{"train_examples": 97500, "norm_position": "pre", "conv_stem": false, "layers": 6, "width": 384, "lr": 0.0028, "nesterov": true, "orthogonalizer": "newton_schulz_5", "adamw_lr_other_params": 0.0024, "batch_size": 96, "lr_schedule": "cosine_restarts", "weight_decay": 0.0}
Rows from block 3 of a small CTC image transcriber, named by matrix and row number. Rows with one number belong to one neuron. Each number is 128 + 32 x the weight over its row's rms, rounded and kept within 0 to 255. All counts start at 0. Numbers have three digits each.
After each neuron's rows are labels from the 100 images, of 14976, where the neuron reaches its highest value: "responds to" is what is common among them. Only what is clearly more common there than usual is listed. The data: analogue clock faces.
# fc1: MLP up (model.blocks.3.mlp.fc1.weight, 1536x384), inputs 96-191
# fc2: MLP down (model.blocks.3.mlp.fc2.weight, 384x1536, transposed), outputs 96-191

fc1.545:176145161128111148073122137156082164086120126105078135134126160096100107140186121140101183151175092152165117133122120131173101112108096137196128131082112200096177126066164133115073129142204173143087141160114153121103099077122096102144108092134129181104139134129111160048178152106116128102
fc2.545:133178130137153118109184133123153074143106100130127157178127138127061180100125143090151109130143096133120173114118114093145100144181108141157151081139113119138130104194087182179170133129104041143144103161093094130120147193128119119203082129139146086080072147127095139132088105140200144137
responds to: minute hand past 6; minutes: 30 to 34; minute hand past 12; minutes: 0 to 4

fc1.596:119132096161144102117175171157109106160156129094163153112181144085136145178128125159103074108106089073152124140162157125164101088094126116152193111117118143174130160148159171167121083125129131100154105153149164109127148128105138074096139138161165142098156141143112174135131135065117187105
fc2.596:133070123143185140153137145092120135111096122126094107111162101084142112122076159200100177195142134119109113143136132181093169163103111115084100076123150150184103128177145190082156174128138169058100180094083044180112128141109155114160109100083117141105138090175116150115179143151079135160
responds to: minute hand past 12; minutes: 0 to 4; minute hand past 6; minutes: 30 to 34

fc1.703:137066137136125106177145156070192108119117109073117044078087107137127120108158171076147160042122099156132140129164160127136147131144203118155138134151129149111159103176190106081077076104162116111106095145160136152139155136127126089108162129087104080148170143138133110134126164132096151115
fc2.703:132138171148113139069107123077115151143201131105132145097144126133121163109125101051134119104122091161158077062177142144130116132164145088106098124222182138086143088126075128143098089126064173107105127097118111089145114171252170135154152121163100122148106112058135079159185108117096102125
responds to: minute hand past 6; minutes: 30 to 34; minute hand past 12; minutes: 0 to 4

fc1.622:059156152151117062080119153168119085075112115157130054139122085094171155181061167169151100103135095107140095141115142147132157157055184093167105168141161139154133127166098104090119151079139116085115139137108117092108077156102121073160120135125137127127148138163084129080093113199115065102
fc2.622:164099147164160137167148079172103159157152102108091150170106175157176072164138129094136179193118051116189081087112163125150121145198135153147097072094154150106158118136136137196079086146150095068089099152153105104082103118140122112127146104104119174144134139135127175098104111085168120176
responds to: dark face; hour 5

fc1.357:111114034116060176147163138172145145159183160120150151133141132088116130157129153167132157153137115123137091147059122158091170116107101126127114121124194149181081136164126115018159119179138140123071112140136147181172123113159130145115158181116109121130065154127111109159124124146071142117
fc2.357:118119133168162145114140178137167091120131102129103079086168093194168149117078129174133136059170142171108093170187109098098131126147131118160142184126120153105150101096105080128090165173116146127144143162155139147085139156142107079129138153164143199131184127153062112143147129101145148130
responds to: minute hand past 4; minutes: 20 to 24

fc1.294:075136135173157152126078155080182092175121160190082132080143136085186126167096088147133142126158151131136114093103156128099192159145191126102058115135128100161138108146101142096162124119100107103113108139147112160120094169125135117181128141126151108108179115101099177138067139158149109124
fc2.294:171121167122134117109136140130142134140127101117168117142152179136136135147107124093182123229069142084177132104164155115117109153108097127135111174103113094128154135144120097184132124129131076158065079131170113145145139117135116087132109159161098135120064103136114142171154155159118157125
responds to: dark face; minute hand past 11; minutes: 55 to 59

fc1.571:116139116077142150133104137105153036082071125109140172132165124101091137119104142156132188115151102150061122124145075097128144151155098120126100087190165101096108120169113138135117124169133104188138138215142088122118094126137063111078133152121134085117160146124120146140113149152104153125
fc2.571:145103117122093170190137124164153115146071124211195081100088117079088174181092130169147109121170102107207116079145143128149115085138153118164127154169175182165175111144099089116130159122128114084152149098186143112180113137181162104122139112131108121176105055162132126144116115107122135177
responds to: minute hand past 3; minutes: 15 to 19; hour 3; hour 9

fc1.608:098099140109140115135125204131169096140115160088097115126132148173120114144085157122140132101159152115143121166175154101146129117129134139115149133165150105116157129127096154145150097103115095162147153087141164143034124123131103107125133103153180155120035142133098112129223099081154110106
fc2.608:189190144117112114168166174175127147157145113106076149136184131045097157183067103148116134145125174137136093142113160127125128105212150106083104100158111136125171167106112176116126150110095181099098068108163067149111156087106078115155145085115124097228146094173142100134105070186099112126
responds to: four ticks

fc1.319:146120125086143133153131211103148074074110149118155178164156123129141100177118109159137064196125123136211168192141109116097117169111175136121141103107168139129149063105129134108148102132056121090124104061112132083143176115124131074193107191150166117171100135169091167157076126084073113121
fc2.319:134133114073142088092194179091122122122116093101153108136123134122140059155123105087170155106118075118135095116084152119075139131103084137099115196185130089128155134203109042135173098165146116131104173125109132087145108172146080096116088119076147119125161152171094175156156129143118108099
responds to: minute hand past 9; minutes: 45 to 49; minute hand past 3; minutes: 15 to 19

fc1.388:116114106079079114112085164169078121114079099166081131115212157092101108111162119131119134108070118132103118131149141140145084103134135087169079148167117142111142122158133101151139116096113107136095128088173148102181110147082136176184126122120081137136106123102122143078148098082152098161
fc2.388:073114121130170125171134104094092110199024111116101119144092138113154102144111109192145144158160206145141130138170042048189141141135187152092121099084130120092135115143163061138164119100103143072192095174190116087149146105135156093095120097166089110111203137159137132098077119125156144152
responds to: minute hand past 9; minutes: 45 to 49; minute hand past 3; minutes: 15 to 19

fc1.8:163088118159141169180136120162170104105113146138192125162100090193137133115133200115132149126067127121097170082137093153125215183113093156129147110142152166114159204088110083125122140134151145153080121119093074110077124119143162158105131104120182148160139128165129143154158091089115099144
fc2.8:065163165144069091107073157089144120151143184130156115081150080096082116155124116130135083135161124167167185161129104100115138144144141125126141040132196113117077169144158144131143106145117100094104168077091116155132099122144135154173165159166084105114119200125066127102095144223128097127
responds to: hour 2

fc1.586:108098117189126162121122136128109109100147106081155199080139105103119033104130149161083054149119128113150170116110123049155116082133124118144112073124117146214081105074157130117162142119103102120154128104157150071181100127162100100103149092140046167133149106151158136124111102101139128101
fc2.586:113100103085070095122157103193165183138116066142052138150170166080108162129109129109106118115076216191128117116134133126123166173089103147130106169129145138141102122145120107117133108146144147137124172128108116160139147115158090166242171086058139155131147106157097091165155117121179149084
responds to: dark face; minute hand past 10; minutes: 50 to 54; minute hand past 4

fc1.121:157049186138093105097175098081144153145117162133036151163158124183130143119130077116073127112082063118092177091168092124109173150146112103080135154151140113044152127119107073241083183124179113138138107156150079157117090146075123148108127125116125105078130113110169119130129188155109096154
fc2.121:169147084129112169140139151161121127118130148143208111147103122167134124147149145121092176152194153142234094097109121140136144130161161154186147122126160136188103103096181127150153105151080161073134118092125099134149056111108144158067153122092149138098143091111114142198156130114149135109
responds to: minute hand past 9; minutes: 45 to 49

fc1.367:075121179104167084104175144132149156130135196129112102131142110058165122141166145091114168084145172181102198125119196043109128093092191084109144121124129111197131160104151133139097132158073146141108066116121079130158118117108136142124149112077105133118115101163057086102099130162149086116
fc2.367:132100124085117224109136105119123142099122113128201188114207152119091143136105165154140133095096186128149115082096104156149129159112156139094178111131126141130109105162120144093146100063143163109106097125124108118085117148198133155149152113151083109107146086099172115154125130112130136121
responds to: minute hand past 4; minutes: 20 to 24; minute hand past 10; minutes: 50 to 54

fc1.702:111129112114164146126091163107120142141119191199144197100125070129070108114133109093123061156188133146157113118192098131113117098182133108103156151104121132168077171100140099129086147152117101134113115198128143155156126100073187092104156127100119186153176115101120098135078148149139171188
fc2.702:123143126174109120140121111139091187106161106091149092117122142133099157158163120164157146128131218109139097125130167125100113150117111122115127117194134138152140092152179123089148150155157147184110108093081173115169117141112157090127168161128144044095077174139134150039184138118126105129
responds to: minute hand past 3; minutes: 15 to 19; minute hand past 9; minutes: 45 to 49

fc1.5:101067144109133080158112107118048172103120123103147071134074120073155091183134116162119105107146137094153092094111110149130142076153146118154104118103145047179155115074131071125146152132103145110102122213138136109132163134154112093102092166166061090150122110142061124135167189116128104108
fc2.5:105132184190188135098156146099124098128161132210065094162097135143165122114124123119076137129109129138148138175144139147110089125126139084133176064138145130153134096118085228171146113078130108115126136155152117174108167166148140097136121112171111126058172158069146079132091102059121145116
responds to: four ticks; minute hand past 3; minutes: 15 to 19; hour 9

fc1.612:189078115104178081118116164173086132073114141155172157160148087131098135145135140087169115130099147091136136178120147072162113185107140125148180158089090184151070121109111052074111124106157113083102101099172148076095109134098169151134110124163154134132137067197157119123151111091134108169
fc2.612:171097141092126164202099119115110166044240116114132124115090151160085075144053112135136105098136079201128123139181150076158117112093113113107189047159094158171099131111137117098138148190214159132154121153120070103149116108138118119134147129069144101133167132132111133123107048146164170165
responds to: minute hand past 2; minutes: 10 to 14; minute hand past 3; minutes: 15 to 19

fc1.392:207091094175137133069110113102143145129120094119073077055105154178142090106131134114153149065127174062150160142111087141103096090081146102123172126078078124071097100209093076156154120128172065167145113190166120132098132128127131128105128147118161147151160131117099136170167153128147118118
fc2.392:186155114152155127127113142074184107097108141119145140170142119124107142109078161055123153188140110157137129071120128084100131158132156102202060183119194121152135134077151112109155084128108190163119104097112068130122069133108170138157091123159105045146117123179164164152097130093154178162
responds to: minute hand past 5; minutes: 25 to 29; minute hand past 11; minutes: 55 to 59

fc1.44:122126118172207153107142182097167139109155092122088129140151085129088116097145094165122163123130176163133130127185117118141096122165139132165106059100145167140127137131110187111179104137146140116136118141116160162112136117127134180126133142128153196123132109167120086100104116170180131133
fc2.44:158184172113091152130116122173148098104131115115156152058107197102199095199150180121107151119119104159163158130100136115161150137126110118144107119138120133099115103088060135192152097130129170115133126156168038181122059162143099135142064103106151207164147136125127128133069124077138118110
responds to: minute hand past 1; minutes: 5 to 9

fc1.767:111136120112117108158127177133120170130101168145113145127151112104166084079152136124189158139097124094136098168095189162131140127151120104108085145147172168112146107145184103146177048065118163192052131180087166087078156146159138122152122211167149145128101193159102188137137148108211134088
fc2.767:098147156167162177185139132146146098111155141056098092145080130140120121085156133184139179124099135146112138116185084102116136099088145127179169117112147112146120113140127113092121128123119118164110096151181149133153166133099180126126185097156150179181048145044125120155112152140135148121
responds to: minute hand past 2; minutes: 10 to 14

fc1.211:120091144147134117113078150143147048152077117059083165039100068128187168117128221096127091183092142164122083172152144129118170164201137122158111146102152128075096110181099169124117149100169111078129127165166133103105235116103147151131111134147154043170126132105173089167125113139118101143
fc2.211:093106187128120162187138155154092119115123101120139119099140061066153174185137124132198074132147126079104110089081196109131147102149112121090136113112131103190130129158140149134085110142124137100114131100116155142139100127134152091131103087071170100145102108129121098130115117136113150149
responds to: minute hand past 5; minutes: 25 to 29; minute hand past 11; minutes: 55 to 59

fc1.151:141179142097163091108091183189149142090061123135162073126065147135174177202106088063184124102180060174095063090132159116132130137121152124087133175058195126138125134128093078135130086119095138088144125126086059161171140082148061104123101083210113108140147109087139087138144138113111121140
fc2.151:111164109133110146144118147113132107088111113131103119095057200131145114178145165150168098136131137130087114154147096136095087147110152112174076064160148174095183119155140140128186160072094136105142173145124157090094114099120121129098096148149091134162118165145147102170150159096111132122
responds to: minute hand past 6; minutes: 30 to 34; minute hand past 12; minutes: 0 to 4

fc1.399:142111097159180170179114106134168106112100132118136136195121095101132176077084163177122091179041159044172102131132140123110072122111127156126097131115089150176120114123116110161150048085170160087106138148128100087162194127156096100108138186193141168102141109089054081136149140094138201108
fc2.399:079102102114173129158110111132075116100185128121189123107106134103087110175174156167159173074116124103082114190119152066111138129086089154121077124191196164109181093158098117112165105116086101128068180100093138120160138119174142107129100110145113141110117125109168095125108128120105099103
responds to: minute hand past 1; minutes: 5 to 9; minute hand past 7; minutes: 35 to 39

fc1.382:141139132119089119100106175108146111135173141164154127159114096159134107124175108171166123088059126136105071168108145072116189175138095105133127157155139114190103078124159134175146127098116064145151176126181161142140136157124124130174125196124140111169136116086188096141099131192164093124
fc2.382:111106157105187131147069085158152116118169130193128099181101156092117163138139090115108121136128098161132124149097118103099168171136128158108101100176112135097131108118079132120101140149078133125107098147102058105085147100140189059131088118110142166138188150120102159082134116184148164107
responds to: minute hand past 5; minutes: 25 to 29; minute hand past 11; minutes: 55 to 59

fc1.498:143104115067168110072144154141127073036112089148112073169101179062127124119103116129184076050153074116121089104109153080095120145129100128148106108104159151182157134142167088120160145105138160118094180170140149132137128151123045174130153094167144127154125174118131097149114112125142099187
fc2.498:123135102162157077103097067117119180092130120116076137085140164162182112136148116125185076151136157119114140141105136071133102130147194150110138150110095101132161069121173104149110125140185099091080148167095095187169139144164148121096104106131135226137168131121074079126109078076180132145
responds to: four ticks; minute hand past 3; minutes: 15 to 19; minute hand past 9

fc1.57:128126122135126115183146121077135152127085089171114140086135199086143122142134155139112180085143110155158101148115143092158140171104117115144197099122133165095087145096106144105091098141131133161153146087122117128110140104123170111043203122183061120108139144115172115082075130133116122161
fc2.57:163081107134116147128133159145164132137139139070121110119089098171071143106096129116113096165054094126179089132120208144079152147129095162127075123131149167165148163104190153126130107168120131132093113140155093075144147128104155121158139152098091126076067122125186188138140134109133091123
responds to: minute hand past 10; minutes: 50 to 54

fc1.157:186136130139134141108125086096091071106177110111090086111113108113091153084177087182111154136162109055079183088146118130171116188157138104133061149128107124088049095106138171169198159206096124166145107147116147173121118099122113193157089143136166138085159107103133063186122099125142163144
fc2.157:134159075092126123090140154163101095098155129163138124131161093155163132066120144142104108094138119118158099120170132074102134085114100135116115186132185127148154095181125147106120133109136114148075079082133095195190175157114152161165112065192096089109107084184155097132090113119136134109
responds to: hour 7; hour 1

fc1.31:130097110122145200120203111123082145134147123091115049140120080094138062127132108144141084040147146132144094132121141073135121164138145126135152144097145056109135115154105107113095164173120130127132123184109146172162167130149134136158122137196105153132149103137162158124081104045196116185
fc2.31:217124119125177129090129163074067125164090115121122111141110157072157159143180194131121116107121155108156116132146135091194112102160154165145125118109113129043149129136081120153121086116160140103142144109103137155093144112142159128086094094126090135182087078100116121104137194118114160171
responds to: hour 2

fc1.599:108209058165101092113133155129095147158143153161137135110099134217122199130081093179184040123186084108080098125149163134211159174175142142170112146176145162122162205127172154114134083070158114089114044089135107099144152149162097128172122183146077087117090123097153120204156187084129119093
fc2.599:151102109086115141156100152121175156116155148158117131102134128079089101141191111142103142141134060125034097150092142165125145143167144134124171130123090154137138139122175128125098123161157127131115177156136106159088126142162156090135120100176099085117176120103166176165093133150097159142
responds to: minute hand past 6; minutes: 30 to 34; minute hand past 12; minutes: 0 to 4

fc1.210:166096139164139115147097217160133146153129088072140122129109181104068175111083100186182176142136103147083142155077126095120079124064157163109153094177132136138111112165102102181103153162128144111145111190145114117094149136149144098115159153070124150119096144129193107202165100147192073117
fc2.210:122138123081105086055150151146125120114144130091080117147055150114135122174187113144133121146157093126109152101137120136165171108128077115104136123156140093160069187092189212131084086111129155165077154134076147063125079115168097088127116138130167118094117064106086127133068095153114141093
responds to: dark face

fc1.355:127115133113157107174145151160104176121158147130096169096096113167122152133157091158110148160135096206109145096125115090097151078125109103183093177128043098142083134179119048183208109182158099109084122112133165123094123153132140138145102103083125125106179150167140151192137142113139088142
fc2.355:111165135096149148117147093115165077151079072077140166137155200069173193173159169128121123142062120122162114133119203083125175135077088195101103149126180104114119145153153077147141126129091142143104168146110118148123133134134197180138167146115105168153119091119125083156160127088132146125
responds to: hour 7

fc1.50:142102162093138165087119116089158131120092204099111123137146073117165135168133138139144139121115108181149113153102150084112058120145150126106199157083164157098113093056136062170110133141135126126097135168174116020076172122126183142113070094192099133121108139133079183134125109148176059132
fc2.50:133055113102117103070187126190124107156130079057100181157134158120145106179138121121124162140155085076123138109052079167114174174136127129185123106116134139146133180110099157136048148158140104118129120116159108152094168124131161096154170170143110074103141147159159105207118140171122163157
responds to: minute hand past 5; minutes: 25 to 29; minute hand past 11; minutes: 55 to 59

fc1.177:073114117152159170091150145135086180098085158127124141104090200125199152154210103149148155153123069146079130146122082101190104189180150125130130159125160112134115093108152125085122136113138101093117060108112080128108121166107151087122138110140142160092137124126161127149113114100085094178
fc2.177:139099096093146147163143163127067182161108140144155106086138071161153159147152151120150170075123149127172135150151108144126101175162172131185137090168112048188169119119147104131184114089116176100135205153175196079096141114150117173107135092131077097146151137081142086172129121129130116125
responds to: hour 11; minute hand past 12; minutes: 0 to 4

fc1.206:118157112140163181164177116110125146142182089083123054129174096187171108100101137143083130124121152134124146127118150112118195169076125177094109132161148139112112196139135114104192110169128139143053124147069105103114131137091147129125096108068119141112120159130158079109109120151106107155
fc2.206:129158099156161095082134103183121148104122109111158134136105093091128127145181104163161136144059135136134099127102140156185146103184106074140187150068125218116114123154144134061111139115122124154141063118100063196151120168117092142198157111141112071152163104113137145162099102074115165091
responds to: hour 7; hour 1; minute hand past 1; minutes: 5 to 9

fc1.446:145097093147134112120134059144121112099138056142181114129087149096143131116113107139182180123116059150124158094086176099109146171107151124170106162142106125166145195197148124108155093143138160066122179189115154122150132162169100126161148184074103132155167129115042131122136114133091116115
fc2.446:143097169037108097143162166147147192085154157087102067124061132119111123159156177108117159179087186160059109136087110183089104122079107136154143152117131132142174128144186097139064150147161090089143119109101098118142164103123132183128116109124147155152091130184132128105093128124129117125
responds to: minute hand past 4; minutes: 20 to 24

fc1.349:173136124125119137065162169149103115144158134166092115132130091145110165161125151108145133092113192166102178189144123143127111134150127099143114165135147147135121049076138149159119156114184157108142145126138123139112124132105181149097140098136142105100176106087151137100143113064180090163
fc2.349:104174169119129138125170164113153183160180101132142068077114125174115129047145115162138126145145069161100158104132138112115153078085088160096137106159097195141126128129100103101217061105115114081158050082098179142163092115095131103132149097140120094159077176101160110132190184130123148119
responds to: four ticks

fc1.305:121089135106067147123127139143131129060064104151163174105126094129135154126146149116159101090056119176129125102132132125145057190178104138133137146163086151165142173161123076143124077173132107083199132128092142091082106144146146081133148096179089150114106158119094038135117134119112139099
fc2.305:123124107129110115132128154110130123154134155111170124113123109090109139167146117169073144046161159085130124147128157104154118090172124122135091042078143056110127117177122162106105179099076205154121130103199093099123108111125129185109131104091135153153122101145171134128133096116161110138
responds to: hour 8

fc1.282:137120094085198171151080169097153124094108138088105173123127143159157101092119128184162172156118124098136119109177087082157113126121166103120165136112101141092120098120146100159119101143190098069126127157093142142117143150131104118109118147121054107119143167111137156058183091169114161152
fc2.282:132221161098132167043177125184068186132155139073145166172094127126127108130118109081137149124094140086050133146072142138149084161096087156157116126110109125120147138150100147116146059099098110138097114123108149184146148131171151152220154129128098160072124107147138089088110127119127089147
responds to: hour 2

fc1.515:089089105176183163090098128139115153135123144130139167119150143104183116189102168090155111182174136162093088140148102109171115087127152104093182156175081139122135106065097149094113146188164129140122080182118114103068145094105079091121167158103086094084115144126129135083123120173099079124
fc2.515:163142089102082112102190130154167105146148148111126082175087153057152180102108073126077140099108142123124093078114118142121151109127133139121141076135123100163112151103143101041134130129152122182113124105175125151091134075095116144159079127114107051130111125129160106151121205181118085145
responds to: minute hand past 5; minutes: 25 to 29; minute hand past 11; minutes: 55 to 59

fc1.415:159116136109084187122081130150126123115141127122105106079136085122157102193123149086127118158133141088139147124149139084082146116112121044099155089130115167111006108136184147040102134136131092128171081178163128116128128148086116051095126160124135192074080172191075109144092145125186138100
fc2.415:134116178093114056090157152159115079120108111150143181140094151167156073021163134133143136158108098159101100184133170136167175135087136137153085103159157068116167126085122176172113129129118127131078144151137137081107140133176126147107137165126114100118111057131205145126105146186072159152
responds to: minute hand past 2; minutes: 10 to 14

fc1.301:157147121119153142168191105159100101044109102103116154167147129094129120127091137105129133138093115135129199172078133156135218076136152132103131098101114127122156119142138073114178156117076130165126156107073180116090181110136132106110226171066077101137107107146101111091083159140119164164
fc2.301:123149061076127078090115238186159079132124148102112163108146148111158104137113136132117197144131097089116109159138156094121122180087116085097143160145079133105134177023146124109102150100133102156075126104127132175139144121070132110124130095185172123126110168108079101136157127083132121089
responds to: four ticks; hour 12

fc1.488:077124144143113175176147140099193151158145125105181096151185147094117124161180088155120134121151140103053176122069134136161070140198132076115144128127106121146106087075121132126118084160086131047066164127158121173138154091073107087075175091096140079141136117122107145141065132133096132081
fc2.488:147181151062097125131096121114104098130053092147147172154112148152200118096127087072146169098115076126124137131136183140123131119105082101120092156109104146108148122196116113154166146088117098137146047178083135136122142118113127120154143189161099127179197162144142144135120185119113073171
responds to: hour 11; hour 5

fc1.374:174103143106115155121140077116135110145127132117131113115153108142099092093122138150136201111172097141038140179072114100184114137128125157078143139107097151126093137096145098065144107134138071133143113127108100119123075135118181083188161165123108134156131151169116146149119101141113154117
fc2.374:139112094117130132130140110127127120110147154125116104167079099135197117155119116115105184114093065166112082146071171099164108121127097121075155207105105184100074180164125130152113140105134134092066149139133167198131130139117130156091153064154178144094143127068138113164147095081089142125
responds to: hour 7

fc1.92:076108120129049109109163182105062133108114135126090106128101150178108228098163119186196124139114116140166127140099149111131122085108122114117093151127115206127146171108148172112145114024122139147142114185175060142112120121136085111202127152120147148091093150154195122107129143066108115170
fc2.92:114189065125112098201104238148102100127119122146143109076136107124120093154133134190158179137150126083088092118163136131139157134141143091132140143141122080124155097109162107100139102156147117163108131181207140115101122146170128086140156103125026142128178077141137140095086125110135049121
responds to: dots; minute hand past 6; minutes: 30 to 34

fc1.235:087151108169115140114127142123125088084142119174170111148175121146147110099122189159160116146105138150169180185190099129106024098115106093104164102158106184108096142114171138056124128138127121124134123155131095095068107119119152087099147160133144136160117176146152114181104147159140098104
fc2.235:093181120135119032141159116131103151171135175112127128113102120134087230095122122072111145143148146133140088122109183127103177107132164141117100134072101078130197132079149093124134175161137106136176077135152165108135099137157142094133126111110134123079143119137130159094083148119152186104
responds to: minute hand past 2; minutes: 10 to 14; minute hand past 8; minutes: 40 to 44

fc1.241:122077132110165220130138133124105061115171103199142144088138083116122115125111189074184104086126102139119069118159149139114127137143126111162173151139140121103081083136114116132098085070165155153142156140100166109131141187150124114061088107081196108132160079121162172141139094112170073116
fc2.241:096142164141150101115113153153104136110147166111221091168153148121144110158133132117127138152118156105102193087129112096141133158131097108093164059103145106099129119135157071169173146089126076111084151124125117075120224099093101153123142084156167116112134146121144096084120097130123119113
responds to: minute hand past 12; minutes: 0 to 4; minute hand past 6; minutes: 30 to 34

fc1.209:116122132129150098162145132108170163151132149138160138100127104182095112129175069136127213127118153115202140137161125059163054111140095130061105200134158175135100065099139094119180087142123078178140126161148068095134111098185122149121130129134147100104151101103086153156141133066083145149
fc2.209:071133126187171117148114147131125147138124116142121134101134146135143132110097106117099139058116149120152150165101198159087134107131107196104044130163090147134150125129123201146117119157136134113180136081110095100127180126150109197124101141047116168188095093082127129155188161163227160089
responds to: minute hand past 4; minutes: 20 to 24; minute hand past 10; minutes: 50 to 54

fc1.251:091120149157147160155126155088128122122164122144101106135147102154132132097118123065136161079111145101100111164137143113125124116063111123126115069178108161107107120160149133130140147096110170097136166128121113136117113107081100026073097074126149117126133125043134096099182162156081084125
fc2.251:098181119124203120138155093075196132118129113120143115136088073135109146114109148138139105138153128123156170065128121099088130146142118127168157131131103104094151141159144092139177126132089095142108108103094083179111147144150174166172173080126104110105142130123118102126165117132151121138
responds to: four ticks; hour 5

fc1.493:147168070187128133157078134166189077109141097141140127117081107155156132131105112092157059167092072086049170164144123075060155142125170128098118128134127056163127144132148097137101121075097108072114144124176112095090210085134129189128146156173201126153124159142103105095075112139131119117
fc2.493:156140117108142120137157084094153095132115185095109100131177146018082167101117098115150101148132206076099108116133151216099133115073097148120141190133075068132111075093111100100144127134106082162102109103070180160094112132114144054084134134123142114130227121116147125052189105137118131112
responds to: minute hand past 5; minutes: 25 to 29; minute hand past 11; minutes: 55 to 59

fc1.708:069169179140125113208110156203122160132155136137182144117129106077128165163090081143103195113192156130148090154145144078092144088131127132090154098054198158111078069065173160069153116185173065159145114105111113109122083160175103170099161145111159164071177121109151081108188162078152111138
fc2.708:139115142109122106111130113099133144146081120144063130119076167113105143108128120170176116155066137143165120126151161094137111175125070091105095153153155151164199128157153157140135174196113134116130121160175124103086129151103114135173105115136102100149176053095124146158089133129148126131
responds to: minute hand past 9; minutes: 45 to 49; hour 9

fc1.290:140062102138075163085173125092098128131115103103098191091156142136138138094117131114173178109169100114125127126145196115136116111120153137161155110137170117132045158101162087127182091136140096122176024111116157168167170110116097104166102158113201157079103175089124170113080120119158153115
fc2.290:113108121123113143136155096119122138112162170091207089124153095133101152107138093138132155144147092106104122142080154163143114135139116183062126124077153051131200132084105152089095149186125133123143142117132124127127080156095189137147168110071128106176029179123111147091117109128100141165
responds to: dark face; minute hand past 10; minutes: 50 to 54; minute hand past 4

fc1.384:081101132146171115106111123152117164101156094149159109093107109166099131110143125033158133129075168097109069150163178202132129116198191112141127118101067133084090188120107180113103078137132116131160126114154106156138135177125101151025128115133118125133177116149099145122126087089113183093
fc2.384:130151122109111094190086154143110102182124153131151111134108160149162123137125095207103095112180135076126103110068124101112108087145085110138117159143110077057113114123152062128183147139174123104136099156058139124200179171143090162166103040099144128080115119135104148136119130159077100135
responds to: minute hand past 10; minutes: 50 to 54; minute hand past 4; minutes: 20 to 24

fc1.429:119115122162166111154114201118107189081156070185114122178110170165106125138065108102160167133137093139058092099132119079090105103154095081117095131141181132102110149177139151133179100108089118116124150107107094164146184091103088120153134176184092191110123082106087125148136120128152113106
fc2.429:069174132127137148167061162156184087138158149100124104148124059172147077065096100148087120099159110110105141158128182095169122134119151154174095135182190117143121102094110136064152131148156156106110115155152118092147117118126105142106109110213108092119112120151146209141148162104175137115
responds to: minute hand past 9; minutes: 45 to 49; minute hand past 3; minutes: 15 to 19

fc1.214:110049077149116173133162148115145177132090166174141144043131116097148117107120141177178111186083183115155133117197084191087125101144132140137132144117146097090170133114138125083151096075154126149107054134172121094077123133162114098134174132124178130084162084150140082080120122079163110155
fc2.214:168074166131084098144079110177041164126158221102139129191112210117162111121152103180180196072191085076148069092137135077076141114101149120134106138159088117128117086152176094108121143136134137055090121133093068150134127076079116160119102110086073105153100169107170146147138102154113100117
responds to: minute hand past 4; minutes: 20 to 24; minute hand past 10; minutes: 50 to 54

fc1.265:135094145067129108142095118138156085102055115106122153091089122104164082131128116123123121136129133113112110104152143104081112136180102171123125075194103136098078131151217109129170167135112127156060139111121156154121091125166146104107118128100072126072138153105106048176108187112150105094
fc2.265:106104184135147114096085146081164133127099136161113151121146158137141073111150167086112166090081189161124157116113108106153188128146116187106097143128132130111097143141127116127137143136205076125081110092062180067133155117128138156148158114195148120172112157121121096054129160155127119114
responds to: hour 8; hour 2; hour 7

fc1.456:089070127143195147103108146180119157126137107099110174138090101125107064114092100132159123076202129134135094136162101104125158107130176145143160124156115127129177157073097100139179168084098153040139125137067145156155108109137103170111075167113102097122114171058161164149096132131169147157
fc2.456:123194176185137156106130097182151140133126183150076142103140098151095065126167093100090166171093149136124144127202189127141113112126113088203088105144145054143106139140168132115147126166140167133107150117152143143100129156091082167180128122129110155082080096172168123112075167139076115130
responds to: four ticks

fc1.739:138121050088131115162150155118144171124141124141110136113165142113062122163146120122148187124097118113140099136154066146149125078109179096174097083117109152090147072142080179151081128156110143091074164123172123137075114106077145102107160107167151139142149113141145126143138155087150069145
fc2.739:145110141105128150151106088125140140115117223154063115146056164141149172192106117142135146138131115139156176132106107133099110179160088122127104158111116108089142147124078121151092159155130117105134122139154139138174172098150166140147139129152145098114179109154168196167087115137066156128
responds to: minute hand past 5; minutes: 25 to 29; minute hand past 11; minutes: 55 to 59